{
  "model": "audio captioner",
  "dataset": "short pieces for a synthesised band: melody, chords, bass and drums",
  "win_length": 512,
  "encoder_norm_position": "pre",
  "encoder_width": 128,
  "decoder_drop_path": 0.1,
  "decoder_cross_attention_every": 1,
  "decoder_tie_embeddings": false,
  "weight_decay": 0.1
}
Rows from block 4 of the audio encoder of a small audio captioner, named by matrix and row number. Rows with one number belong to one neuron. Each number is 500 + 40 x the weight over its row's rms, rounded and kept within 0 to 999. All counts start at 0. Numbers have three digits each.
Before each neuron's rows are labels from the 100 clips, of 14848, where the neuron reaches its highest value: "responds to" is what is common among them. Only what is clearly more common there than usual is listed. The data: short pieces for a synthesised band: melody, chords, bass and drums. In brackets: how many of the 100.
# fc1: MLP up (encoder.blocks.4.mlp.fc1.weight, 384x128), inputs 0-127
# fc2: MLP down (encoder.blocks.4.mlp.fc2.weight, 128x384, transposed), outputs 0-127

responds to: sine tone (29)
fc1.198:521390553449478470499584567501498451504458493459498504438559428520471579501513525480497451510504545448550529441448500466520491532561509532453557526519462574419523537484525485458457505537560511524447517496445504521468540542475482503534505585487505471463521523469485587536524479532482553470505572482548478487466461433506494523376500569499428485484530447515534511462511505522500518504531
fc2.198:500456585479483528492479515507575506482460475428570433450515539441468500535509479462491495481496498501542454504466528437586568597587515460454473564544447508502505543555471530499500498566574463513557486508525411462548427491468509470493537450487522482509520539499517423480533513489477543545511521505548434501474521472503461473517497521437548495501549525482419513568475474414458465518488

responds to: vibraphone-like (46); marimba-like (43)
fc1.346:551465503489517431520575553511426495517498505420564529518490462471468582460538482439502465567415544424536534428525524472460520476482562549492431500569498501527475448485427507483498500513493505480511442513510490564488534459506422479506490500418482554514459483473524525491496509509502507466564552485481501440471452529503442449433524506476471551504517476544559504453529494520496637532490
fc2.346:482540497452526544474458514490544522505518567496525553486484450552502489462560478505460501465532481528511374516458503480523494561512453477452503481508534498447475535505481497479477576526571455485546435435542502504512528530473516562446547520469481459531498542529537435502540544435475544544508546456448515468582467488467525471479540538539577372496467549522479489541393491535452485501550

responds to: bass guitar-like (45)
fc1.104:545527537524507385488535494503501417515500524428462468513507432455506531519491494438509489477481568460447564569424461443481476500388555475516567506500507464482438484532529552546474506507410520460455479510534541458503542477532388486489478498547535532464527500489418547506545556484470498506537524478526493485430527526502488535524471522536547576475476506457546445509503475459534553505533
fc2.104:549528464589514511511515531555468519515458501503495529471450549478467435505491474505547462415478520539435509531487442564485508480473496505503463509533504506532526433556422473462492463502488556515502591546505522502517519556468490509487468570522504529464490537450493453431504506479622494507533518569583432479493501416422489484459552528520477486499528502388529533454520472538418463539496

responds to: bell-like (39)
fc1.76:466512502511512522464606453575507485536447545451515508442463479415499507511417523449520483480516506496525514499568450516568555482553466502503488475508531527486504514486498466326419474531559504478475464483490499428461522511533526499515500587540475471520537459490490541570518502557521541501551426476511510521460480489560504534541456573467487516457499553463520495559474456510477560471496
fc2.76:512512549459568509445545592581512489536516508468504527476563524521507581474553543450509483498467507488544514494465497467520448434518550490361411491497512496521525457580424494433455530476525483466484459459488465499430455513547454514543499497485511490523470492489515515401509492555470439569557478499558451501521527450512499468489531551500494476531500487524484517488567439474523528542418

responds to: bass guitar-like (62)
fc1.283:469501525484560477502569494586442499521520503502467585558504503546530471509470457507491489478516439503556474455432523485576503557531574476488454470533508458523489468467474526466494541563427505524506516490537584496460502498493406525427540494570414504510535502509499583471485466452502470511501474504552497488499502447507509547514534587546518536443551522503477559462500507568543520378529
fc2.283:531452504504485479502459472498552515539537529495499541473559418429502476461554479525507551487544483495453442494545523523500421489515461530495485538482436495497491484527538517495447540504481541505445396497500413501458512527525509497444528468627498444497461504484444464524494484523500487515480461481425514552539505505542477482543527515497464502506496527472445440596548557485535570644441

responds to: vibraphone-like (40)
fc1.383:531504476508529471492492520535497501493536468462497444544500466468470511549424493488495446525502542451467563432497548485454512506467511462540444508536503554504495443555537463504443499527523527569489465533467471479494512462470546577520544429428361471519499542490572563492418590489494526436550503465491483525446514480423515551419489522531522459506528482503502500497529399458451494554479
fc2.383:488495482427478479548518503490556541496406523493548504451488514493497451514484511507536483492489471474527513541540468478494437498462488539522542507488453545491489547516515478547481500519519504540471514530469462525555533483339544512517487516417532504516447531522431429552430530398502480510467523564441504485573440460499487480476574540446528499497488490495454470538499505492567500627567

responds to: clarinet-like (28)
fc1.14:524451527502463478422501455510523488555490520515474489514507468549534548454504380516476567496517451501486569535502462510427481523431544508531521446502530476465417504532512551477506513506534552586492493512485463394527517473464451506489505459485440434528525501550453507524520417495446506468493573416498535509515544571491481554532542515593520506464513436408508477501547500509558501496482
fc2.14:504505521404518457492450468523442434524589454483502541496551520473465505516511445420474521543496492506511465540488526493531495497459507471421448515560505481483497440492460510461491507488490504504532491505580531459520562552509592460482514468589457443450560496506577533559434558600548507457509485478511452494483433464440525524451524526577561555489487462499509534574508474500512540521520

responds to: string section-like (28)
fc1.369:493512471484494475490546438491505470519520488431486634476499518512486463446441467479556487551515604512509515499452492541470553559472528461477489520506518476513542426495479489544387501544544505580515500482410585537398546488420501480481501519396506501464521480513475561511488509515547551497534517513545478513486513447453489499529533482471538543516490524516568557429500512541496528505539
fc2.369:435516531483528541451535599527504595506462517476472549486479562558473426548464526521507484490496463494607485465511427407563561488552570479470525549532495487485498502450460509438437486433523488519509572499517536569456515569500456535495530486559450486491477516468493498439418472497496536502496488509516450444500502423530505505521500517510446455506508508558495522428477497581528506454499

responds to: clarinet-like (49); square lead (36)
fc1.216:463498441491545473449478392491492526542471503501468504506597500489464458455559425488483507444517529453526512542469464548501500569486522534434494476582458577510562502478453535504461431480458500534507517487463500434451508549460481451477457505500540557505546485549410505500485498501460503478449500491554580513554520568556492595488552540484493455492511426511522485545503437450546542515475
fc2.216:472550628498485452548509551452487486505478455479517386548534462502490477555541522455408485511497514542483547507491532509474514474544493519494517606473532528471458429479440498437487492548482543509449500487553459569509478490477502535478525443476568510485401524519581485534528528546506507468557498482488486484537470489511514529508461523509418443485479586471520499584516517503445426506521

responds to: clipping (38); text has "clipped" (38)
fc1.276:490507497354541536487553516507513389510554556402506515536542463529498479533525446500541486527354495487539524526448540442522468572482539440458480450512480484484488529470507510477524498504481471506494484462516443511522497510511501503490533477539490470445456500519518508495537544495504612534504540437526494441505478466489451500449480544547597514531518451559528517545502455530492498560474
fc2.276:596520472523549484429480490493497550497443375568486524503501546480519509511501447550467467469614473488486550483594462519510585504502515523484493511521478456487476471476488518449563470431506452433522491484457550507493470518482437474522495509478495522537531509508500540500486497459504457486484529471487491536437575524480550515668482537511508505490518468485492497443515432446552494495554

responds to: organ-like (33)
fc1.156:450432546522601501467565503473447536547453469489506554498503472556557432548527540491456505480467560509501458478518520534477482524499471472453518502509523509436530468507522472451548501468431456539470405493523493483508552551495512493490591521452405514478486485452528496539509496561541482435531446425483496496462525515491546575490555554462569518480546493499502581567527510464524489501401
fc2.156:479499491540505537529536533423505551473533515473600503529482549613531488508482600553512459522492556489590503497440392491492490446500489531534450452521427498552514460452539607502492471541517517550531485551425481494482471474422480477512505522466480488460497464501506492529518539564490501496490494558461549537491463504509489510516489421507449461461499475554464530519476434528477407470504

responds to: kick (100); drums (100); bowed string-like (40)
fc1.344:493522480481500498481439413543521486512489500463565465513549526456415562457535544477511499525520497491480496500496470517488567522448534414560557466510494514548488465527593500503429527516514494537449438495460521492510465529489538512441480484376495542492484515522495536529519578481481556448556559536477421500529488402404491473431519534496538519484467586489441472492542489509445476506477
fc2.344:534434502462500472498505532470526550476560505443510499504501493454520499460503572572495475497483450508511463437494519543589498500574440487482465516495507535470496583483529499496506491466495514477471501491497476525452512512447499466508498504516434473467396550536501453457527488550493491554452421555496452508518480488567564446608497474460442511526514452532491464566486542492518546668471

responds to: kick (100); drums (100); shaker (42)
fc1.233:517542519512498421487502462476514516547519446510497488491501382508541516482461492437504475523514520530522487503503446498489523482478509504477519445502487536578524499505540489497527537492574465508474397576504445458502495544483522541513557501415465377476441480532482528512515473511495534503551507512466487498510508465457418540555467566444495492401458499500532482548541504422417524622507
fc2.233:491484518465475444469500543522507483451525491427528469528506478485538461424516480564507576479503479535554509445497526500490449536555513497468459510430464492500482541538506484530480465454523504557522493526486437592448507480452532460532539467653506464523443523528531458483477496448516521558459444475420534542537472436497528479595462479490478516560501469537537482529460574496551593489481

responds to: clipping (30); text has "clipped" (30)
fc1.119:479525475534517467507456467527475397502542541480527499500555441457492518410499539455480461471515484480517497505512474562512478571498499371509557498549530533526519489492535464478471482528492499533496448514440499555449470464479496501485535521336476503500506490489496503510523539510404585543473608490513491513538489498469527496376495497501536510440509537517424496467495469501529471495543
fc2.119:535489504502513489463474454510510508498498494505505449535562536588528435377533548553510513473539415514491488473496452570493486505542523505472482516464500516523481479535525519439510521478510476496475508505503422477498507508481505496589488454640478493526433508502481436467481497506551477503453438526482486533473515500485567510492492504523514461561464426477550501527486466451524513684460

responds to: organ-like (46); melody instrument: organ-like (45)
fc1.39:524504539408505482454562497505497499495506420574531473542526485502483481520511550468488536421508462460553495518504486494529476436490543470553453486534500516505488439543472496470472555490454573496511397500435467425480565503469512490427554482557492501483477509537508553564461506448506518533506500415505481469567530477512510474523552554416514587378517492499447455455544465496541511531509
fc2.39:549501532522446487512531519498561529491525535408516498487563507551485540533461517617501499496453545509475561511553493484496516477529478488464443547516448520526573503595471506499504498534450486499502532501498511441495450545485532563440493466495501387453444462518523525479468497534490592490502461520490549574508542496520431512509499519371464455470499495521482506467469514380525440508487

responds to: mains hum (52)
fc1.353:440448509492491437511497500535500536491480555526472486508533448391523561545498482477507470434540467487492537522511483500441465511424499486565534425560532511481473501516500437502538470533506570475438397520483448552474519534561526504524442498563457438508541530442429563512541491477428517450495514464490492446504481437538445548558470598507530489471440522554470521458524511461522509518465
fc2.353:516422532534551570536489505441455504495502533469526482481507528510490530453490476462507507432391464584519498558539547535523439487554548513519552494586565519464564463509501437481517493508483458506510455473511498471462483488516521523535525459447509473571506584421430513449437460474537477572413474509511470411537499499506445473505533503494531502525523475478529395557487501523507541544503

responds to: organ-like (32); melody instrument: organ-like (31)
fc1.336:459454499455465503513527564499520527491483433464441515492512549440497504465528471429499505518519451523484450555549519570454461460553517479483536505531488497504432448471515514492540434527529526472377579501455534490456511559508529451468478538505539451505454486505501569573513559503482500514493454433539446462444500537485502482489525542542602525512471402529518458475526505619473498531490
fc2.336:532442467500472487506521537495544522521522524515473468509494508469474469517442474590573466475469494522482543556403418537520452532455484488522455560467473488536512495508361535526501499492500499510464516585493516478485468502573518514497570521531556513520446440438450507520443526409524503536498510492498511553512507546475431524418534486470532550483470462508432455590553508489511543443558

responds to: organ-like (29)
fc1.123:463515505507599512457483544504450460484493526517510569576480490434454472502485500456419475544498527538478414450512546488499561586502487569482532370541496578527557509466542489499500477508473583512526438523490506519509499503469543537480557564477498533473475432491503500531478500496513480466525502488476533489379486497517499592511448529512534448481447460503536529529440472555521503477557
fc2.123:463484526510503505522548494519553463487511518478480539473503534600458470537520572546508522488485581451550503464482463530525449559555470506540450509437494472528440545489482489461478516477497457492535544514474520480501429522535510507427537543508529438432473465500479478537362550443498501568433523500528461535521546426532485456499514508492462497585532515614446466474471410486503490514503

responds to: bowed string-like (44); organ-like (35)
fc1.100:487464501509477509520494473502386415485518512525517498504472480511455496509476516469428508497499570508479398470517529567509461489533480478504561536510523531563480563500540482454486560491526616541540495502504512499452531478393523497515564555484511529494483471447471542555449495574455417529461492489557530418460529415480473502457608519506498469445470497505475554460503487511515550476489
fc2.100:552515452556430533538524514473517497448524527532497483539514529502462465457514521608501569483488494486585477464458413443517621500371542507489569522441480554498458525510494502465558485510512477528538499540554478484499442437438459484533464509528505548519494511562462501543439526476574494539503485540502466506505544456502464487524480464524523507522494501467510447390495532500493429481532

responds to: kick (97); drums (97); snare (65); text has "four" (31)
fc1.84:454522529524473501436510477591418515525537487512498498505517500476486466531471519389477523512481510495563508485499501567479533537503523538455402461499487602524457475552497538494502496516432484498513452445517406476488497571497541498441568476493503562563499587420453560472560486432533511511493439490509483449496494400521508486503506516484495512519422509478496530507578463482477557540467
fc2.84:592488481444440497501481526460534508539515489561501454453517428559473503459465466502531486486472528576505470482512525479473503551532448468459484541536538456509477508494501501523474549501531515491467437458433428468565462449530518580507526513456476587553524547589517459509547443498464587423449458437503450488472497490560516480462538492515616489538490532558472517484515532481568497511540

responds to: string section-like (26)
fc1.60:462458485455566479478470522548501478499512514486584664421492514562473442489533464493500539527518526434482469453498496494525520494477484431414501514506528508501464507558517494450452513502487507513509508518489462554489528494454510517497460533512327530468496502504520528511453535460504560525476535513521462472532489515514505499542460532473499510516494498535519468510598453568435503604544
fc2.60:528545499485465516520480431499514580506521547476519402503437497521553501502495452502493461536538543478541499474494515474499493511475547530521487488486481482501481427504444488556517501535505502527493576515519569479589565443482480510510470415514605536481575520509497599513432492558410490463504515471518464499447473508514459540453542494496489512480447509452460545447511520465562543371448

responds to: bowed string-like (39)
fc1.317:474451470443504436471486488514537445505570460473497538516454487487483506484445502477455497364512537493478486414434488537449488452516516475509492527466477561443533521486482518488496577523441581542447490500439481484489512532446473489488592595509486519444496448443527529502496495542517512506501549517496412499457520551480500582499494524478418559473496515515450564533547498588550475512489
fc2.317:486459457479477565584532486458453544474480438500449472503448499466425430476502479518471523514496589558530490498438445490516497474471501440508513485541432593450555552501449511482498571489554601525481566514509456489459513549507559559493581513475495466509516491498498389539503469460480503532474548539554517491486576525531489506486471523533439479489483521559493480591514501526495436486493

responds to: clipping (31); text has "clipped" (31)
fc1.101:412446479408496460476530479570467432480516546477515528522489401484562498499472463443478463547556571516570545518424524500439459504463483485464508475508490484474442498497503500454449514510541570503439509534487462501492553456510487537514511477513492484442517476507458572518559474531389551502517501417506509420482499478548491530451471552477538510515473503530546528517589473538537458551548
fc2.101:446520557501504543510533465500504534505460558512485487499540491498619499519436556468465509531369541501514533516466444521506546488526532536497534467509562520485475587439476522467443470508457495530438494482525515527503405500497510432501501475429562465456427446553516499488483479454469579616522500451519505499450502428593519451549523474478489493565468527509493496511478497505486474496472

responds to: clipping (72); text has "clipped" (72); white noise (30)
fc1.193:413474498487560473521552426549456416483517498497477498504448473473548508578508475395488484501481570476486567509513558509470396515472500481439534486562501484461489468445464509475419516519518485462474449494431482515496561478534441488508456537495499447401532492481438554498535502506416489539506524426509503454462505482524514534528511572494465530503520526442473551460566512515500546569506
fc2.193:473519538479499509523482438469499505474466546531474487500521461488670436524472510457494492520453545502523484529495457515502515484486539528556543419513564497510449592449501521460456473508501497548454453446497487502456472483511560465522522510504555501448429488504499445502573497434459568674527535447548497539468530475532515444499510512471502483503467552510479505549483521508519509536477

responds to: organ-like (55)
fc1.243:471468501485514502535492473518525508492546494439567515491478534435487507421547479424470523527473528474540477543485484490518530476479547497475468504602491478550482545541409516503445497477598534405499521536361493481452500495490498536472527507520458463494541500427516541506522499498366493517537481516512493523473434474507472466531493541476534559467437478589541497418542457512507512536506
fc2.243:443525466519527463486467487461488502485513495525581521445491514541492494460480595607419496519493535522518426538588545501557470485470516533498429499488469461566387500531474515502515543504529599521501475479489493504534503541479535565453459473529447439456504437576518513610481516465463517460480514466456520477514512495453539471505494504506498462599465475541491564488521482521434476489504

responds to: clipping (27); text has "clipped" (27); marimba-like (26)
fc1.73:394527526504469516533512518499445505498476512464504403442574462515533464539490482482536464481501491507501473454503485521502453512507502477538541477513440491503535527474526472271512541489471545484462500509543506397457485574490509534536571524535491502489511450527495525497550540498589464496526516537529482468442511517493503528510474551474574481495513521503529501498537420476442506506487
fc2.73:547489472475483493489407501462500501516500439542515476486513583481576537523550461431512466567497476435553495493476549450543547468504529447438499472496575481455474467544468492437509492537449544476503495498526493480522501492502483489562420571498528531503481412531535487510556514508471505513518453549519512516525421504496430499530514597584465450570468508491552613449466486533515482488438

responds to: mains hum (64)
fc1.20:508517461518552490467518510490424482516501504419483495523492522508512546458453420426485398448508468484501539515514513446505487460468523462540530441551563519497508434500528508418517426519497446527507466523496498488511564490581538533539494501503422525500533500509514619486498521506522445514512501465515550413486545432471423545454476548491523489479557500581542441427500439500524564510525
fc2.20:446498487514450473549507486514490570475532498506568506466440495521561508469570492459486518476562489508521458432522559522504464449497538516537523494504528410526581510532525389473472514408550502544520517446509440486471593521518544463498494550473542494531591552461515479505503509432484499514429473467545485500525469492452427497510522507403512469489429604528519494537458475502526511482457

responds to: vibraphone-like (35); marimba-like (27)
fc1.187:506414548531463512465502450539448555405482521454511479469516473460470551478563439548503528457494517537513500462463507475508546544471538494550495484502484538490494521523476493508513479506565492506586481498437427526499512503506383413524483560478484490531489464568399510469516428554442498483503562538513560504416495526477484462492470589474462546508542427565536487527555497505493542523497
fc2.187:525604501513546533462509463525565503577563438520483491554548484424513498551483519500508602506459452465470487405540516498505512526536473545492501476559435480528497463468530512474535434524486565553526471510485494505490500480529584530430503405478473426463458456484551517516499511555511517466489609487453574505458494553488502463460478488504529414501486486508517481457490442530514533459460

responds to: bass guitar-like (45)
fc1.262:483453434471440506473485538433496554486416492449565555571571391521403566518444497519487464493528469438467490522414521543498466455511535534481552504483484529466500469453550519513519494489442510550522435469504479467426490497479437534452536532506486599505507477571502472534509535529520493453494502523481546426470501524501500534516550557545544488414462507530515481488425502511469493519493
fc2.262:506496482500514546478513442525444441478570496523466505432518545490558454534481588520498528525495578490511527500524504512476409492540536545515472500499527459496453526467489547496459542396478533547455572446498468500485517513403557477463501481503530447478469464507511493443519447497460522554458501510526579592492510520504550379546551497438449513496546483463494534537497548585480484445510

responds to: organ-like (38)
fc1.172:535358526546503554512493530520428496490505521548480531569528514464505499507492485542498442517552574557444507454506500571489515559467485460517465451523510571497554487514438444499461556518424450513505514506495530461500507503509557549536545480490444510506437511569500554481507494490578484505508462471570453508394496449402498579493500515462488517506506486386523509501512496493479501531471
fc2.172:433574409495476523521525504537524514499578545500551490535484481542482504459582585517528603436536463414600460522471390485551447495464522499489445462512534528556458438500539521472500490561588454539541464543500502484505471476478461479529496496510485523495531466434496493558478506490456479490485500541456514474515470522468501523515539439519527450515505463565447551461452484519490498533450

responds to: sine tone (25)
fc1.381:496484463464499469525516569453508520526480498555506518493504483471490554482484496488528507507399527430499504476497464481354515523464587496477537501511556522443432532550483530464571501448445534524476503499439457564518568470534433474535418499527465438492506463556479558501501503515552501546547568470501522499484561467524472558417443498492433499459509467538487558484498497539463503587496
fc2.381:507504447505522430531476474467478539527443487463543472547477464517543544461484438456452444586522476487494488473549518505522546539501508538467538500510501471496522492523550557512540582448573497523570506474510502483518424438445498514514422489500478410540518498489569549604500465531521509429474499429454495448409561499458528439541496507484521555523516524521479517550504554517415443538492

responds to: bass guitar-like (45); clarinet-like (29)
fc1.210:510500533478475510475525464478480493501491471543458478487505460489542509494477441497456525473491540493536448467527512451352505518503547517441522536536496498542555489424479508527507516518528528502478480491528522483498471567455499580450567492518499461451506493385454553524488466485500483510581489495561422538503515491426499540487523522484520505457500510322510454542545545494523556444559
fc2.210:478453520503494447509499524521464553504506516538432552509583420489507502502480465526495477537499541453434454500467500501640451506449541601553581478462455493480392403492433528566508535495505510466470558528500465513480506492491473427538488484441496491509499486516480527510445547535458454499504460500494606469451505478554495525479533513487494472535484525577555547524488542507501502523456

responds to: mains hum (43); thin (high-pass) (38)
fc1.269:529503599525533507496525557513507435584502473491539524498525456438408469500502497481538521502529505417459478459498510501447464501502520523530536509502513532535483499485543473502474479519495574563474525577492454492397487576573492440543566542515532490490482462457471489449549502517513393441536461532499441490519507522457383572501449542502516510465507495505475553440525495544516490509423
fc2.269:546463472539557480450497536493501495573568448455501472495424490488498536469515549480519489462547520483457461492449499472419472611609487487489503505551546494512502507436512495546583460461468440484577457454500519515490465575497547445475538540524475439437572486431560521455416529540501550487487546485500461502528499506479480501507505503579458501490482527504447473576519487546553496464478

responds to: clarinet-like (31)
fc1.256:500514475494552439470553539567483481572531488424442528471477455563479520513450519512436467481505491488454470532450523575409527446478457436505427485545478551538501490517504509503491487525517503597479520494438499486538555496521503549502522484532456425516445500543481528573493498477444495518562567453487457520512524580510483477529501518453404461457521521421546518480542397552491508508511
fc2.256:470478450522501454455482435538529370512553461589483496476497489474498476551480507494534481513497500497453528497599505495491460509499523437426493507525485414586523492523581551506531435503557557495512486526527506399480545476497496532522478561485550536586478420467467490500519417454482495528559418482519445510484557502545440490496476517495482559513525494549514508458515544536472467478509

responds to: vibraphone-like (36); thin (high-pass) (29)
fc1.227:480440441523555519546584471429559480455447500545513470477484510517509570518439527557560488496523442483488512475508528426439483539514563512531474473501480482506479451516529610396445515518514486506465457525439545422411505502449552510483471522509478409502522402531514514503496484506398521505570526502475510491535500561491500582490483566502516501495532509527538521486528495528519496520542
fc2.227:487447437497421446473462496522460448533522454494520513579506414491510455466499400463489517611495508581491498578512536479472407511510415438490527542478546527512493495494497484538565483536460579541561519526541438512583550451469458510517391502520487500466470508526448545506530525578502457465546461491510513514505477503532460551481534493529520548522506529500488508448488527490530507511521

responds to: organ-like (27)
fc1.377:495512557505510456496444518450555538528421489539547541532552563480408476493508523506528500511515492529495521493493569536527540503502529568517471525494444474504500498513491576540426490435505502545460511470477498449482537479454497516442522381520519526486503443527503538494492495470510530410488511514440535514461532537472504469502484513389549485398358494477493443493585491498458494536511
fc2.377:559511499487476497499513410528515560464546520464512440483535509589586543536440500483456462451523540488519482488523511446454503502529501480535484444501524508572491576438473534441482498569526537513475473503470446457456427496604528456488491501499554548499545545525539517505507502474460542523482477458550482571477508390559445525494487517403521546569504527496539458536481439480502502435508

responds to: kick (98); drums (98); clap (36)
fc1.303:435487404471472519511531558600519464556504494447442513582550389491459558492464477523467502520490491421514451500443475526503472523530539449512480509568536552528512469518478465467513485559429518518498472502548518590490530524491447535461504478415517488526433524551502512581544460478454490557523517550529488416519547524547517565446524528518520503436501490504497490452478489467531505460523
fc2.303:520502449488522489448440468549487466541515524470501505482505491526508468463462488482560522430544467531433570500533557477487527515480502535502504527437459483489496521499513490494506563505492514499490483509480475486519463503429503416541455491671533523540513531449554442476548492503491617496545449490524474613496491401442465444498449467511471454546543488475501552498584523509541481522482

responds to: clipping (35); text has "clipped" (35)
fc1.183:511412535445551542508496487489452492511429445487487528477506540440487491520503507459504428546457500523579485438466478497497455456498546554499507486535525511499503499545439513468551437506531519525524447489534471498476522531435517580521522531445400494468564503457461551509549483512522509518541503482573400428549568549481545514439543500564516437498434538460538535466532501521422494432507
fc2.183:483516599493515486509486497587530557490491573484535519516471456512522454606518626555478514445452513519427459556541477467510521508585451494548488452427506529494571508477561531515503516488433514500449507500483471576498432495564452467494518468438494506472454544500541489566471464503504566465467472498528515486498439459535495439499509501503529446469578495457526537521477459472484484439486

responds to: kick (100); drums (100); clap (94); open hi-hat (40)
fc1.301:417491526510528508494432507526360550568525491545476562519509399459484464497502483419494491501427510504525461464504464537494496513516510533477507462506514502493505485578506492434485468527476524472476492503501414513536498505496482483503483542487491583501520569427435509482610484464519502484506404532598479471515555469522483509470512506535571489522474555516549559466537464521430505535450
fc2.301:650504491479552531547529561496575512590449472510479475500478457466524572478506496437508525454479496520456480494484518465508543502557484498450467487499531471540519545472578533529509547499499486452453434429458401464547472494530528531455510444475470521501504572447592494483538456543504570451480489464522469449466469483525452474473534570463507453522582524500462500538484517486544510499507

responds to: clipping (28); text has "clipped" (28)
fc1.55:494483526530488521485543498467530423467538432501458495568466512514474523451498414488535483444508521491497539458481507507492450563397524497487528530511482493523510422494504509515478528535481547539470481521474448491486522499505511479512533455528406467458557510477498562441490516515425463501499510464458492425469517512333502604486519573483536542483549503488485508496611515495490570561493
fc2.55:528449513566528483545498481535459567482500473462528469485452535475575465515540521464455505461500540507450502486550533494502495499518500490547499529540548480481490500549543507498435487498530470504485536488451454510526532516522478508502467566464535542568616611512519522522513459460454487497424478478550476513572469449493432412453519520401485456431544476406501413537548498467572504500516

responds to: clarinet-like (44)
fc1.217:523493451505472535506505547529475502487514504472493471472516493545445502495560536501507523579482508520469454467469493485553425464479498585534506469478382506492528498534547495467482555513552588550511453510497513491524540585517474473523410534517477387457495554509501490510552496442521519441569518490465506516403481525454604555453439560477512486406489496476460503454519452506505530532488
fc2.217:464484457588489549515497475511528494497465568541509492479502523409478505469552528484506497546513457556496520513500580562486431408452550540501459455482508459524466517572500531586445504415495520478432529467498448489501464522497557509486467519543528539510506488476404394507537486444487489485499481489439534472597537540487503502519571537519519402491467510473498522556486532433535492512467

responds to: bell-like (43)
fc1.18:391507484534525469524490456542530498523453529584513482500526484530502547534476516490556507434527517512527534461446528407478459435511511514493449442554569499464541484555485512445466477468483520584508528570515493509479528513540506518504501521508502454470533540476477636485466570560503489437549507469446490470483501390557482491547489493447564418495510485424507473535502499537497553531471
fc2.18:485415498501525578521493590470557500456480558419523463504489501491464490514442476426545560515555468486571514495480569481481459539543492513499451510554458500473531516518517518484520516482500496489554581501499408491495504461551560472465504437533514478573488479444546480434458520489470412596493590534488504571461515437534468470500462469528465515515468479521497476581496481554515559482523

responds to: bowed string-like (35); melody instrument: bowed string-like (32)
fc1.258:465477549516532473479530515436501560478505509513511480413612455439517518496442523444491509515508503491460458452543538439441478489506497503494494534490432473539552456550530541468458537550524566480495486504504507487492514581494553574455530503515466488482501448521509545576502466539570494436528486444382499446485547506548464502532491565467469486438448536437428528517601497473524491507504
fc2.258:486488530427486496452493513489493540507512478578470465613595492487443471462498484533432576517501456560489494437522468499436553539554546535457476557501485465489569471531484528503473495507568541479562483478553473527521446548523500569477492472509479519464528462466489496460440561468489531515459514548469577429507491553528499516516485542553526443424390522506516451502503474426498457519489

responds to: bass guitar-like (51); tempo: 80 to 90 bpm (31); text has "noise" (27)
fc1.33:472494565486605502497487499491427449484468477489497556507418567507521462419513421481480461510545498535526463519526588540551507535464576486454469444499493483477493451507512489400474514497482509500494467469510523456494529492511542496538539463498367516501564474504456498553519513468493394462509479515507529450501492524480525518372463509534520456511533467516570503502532468563489541551500
fc2.33:414557464477501484514555533565454511469501551389487531487469479479561492518529501516424517508575521478489463460496526523492495533477486418499486486544560442501554437496523425558457515523565478493556505483494495515459579531559492523521510492527526526483496552443504509505511481500445515584430539427489473560533532478516444496499458401472523490479486510526492500516464512493522544358468

responds to: vibraphone-like (37); melody instrument: square lead (28)
fc1.268:482500502529506471491536503511451540489500443448387496510533456562456558491488450500490456539507504519393494554533485516341540466530532492530483463467501544462414471493541522479419579532524524507433526507475471518485545485469447455500533493505498481537503516497536568561510504511454514496481496487492539496495483481505524597508422518499472447460546422564496510532520570496421511502509
fc2.268:498530484485524470476567451468544497449539504431626460480522483483449559503509529518549522479489478484522501508602498490447503525595486462546569508445469467470482549516530482474563561499470481478578534517499521499494464459463568504482506463477510397513487489464438482509425474543567485536472570544444548501476472534489516419490471486463511592478524472490526500596494496465467535487525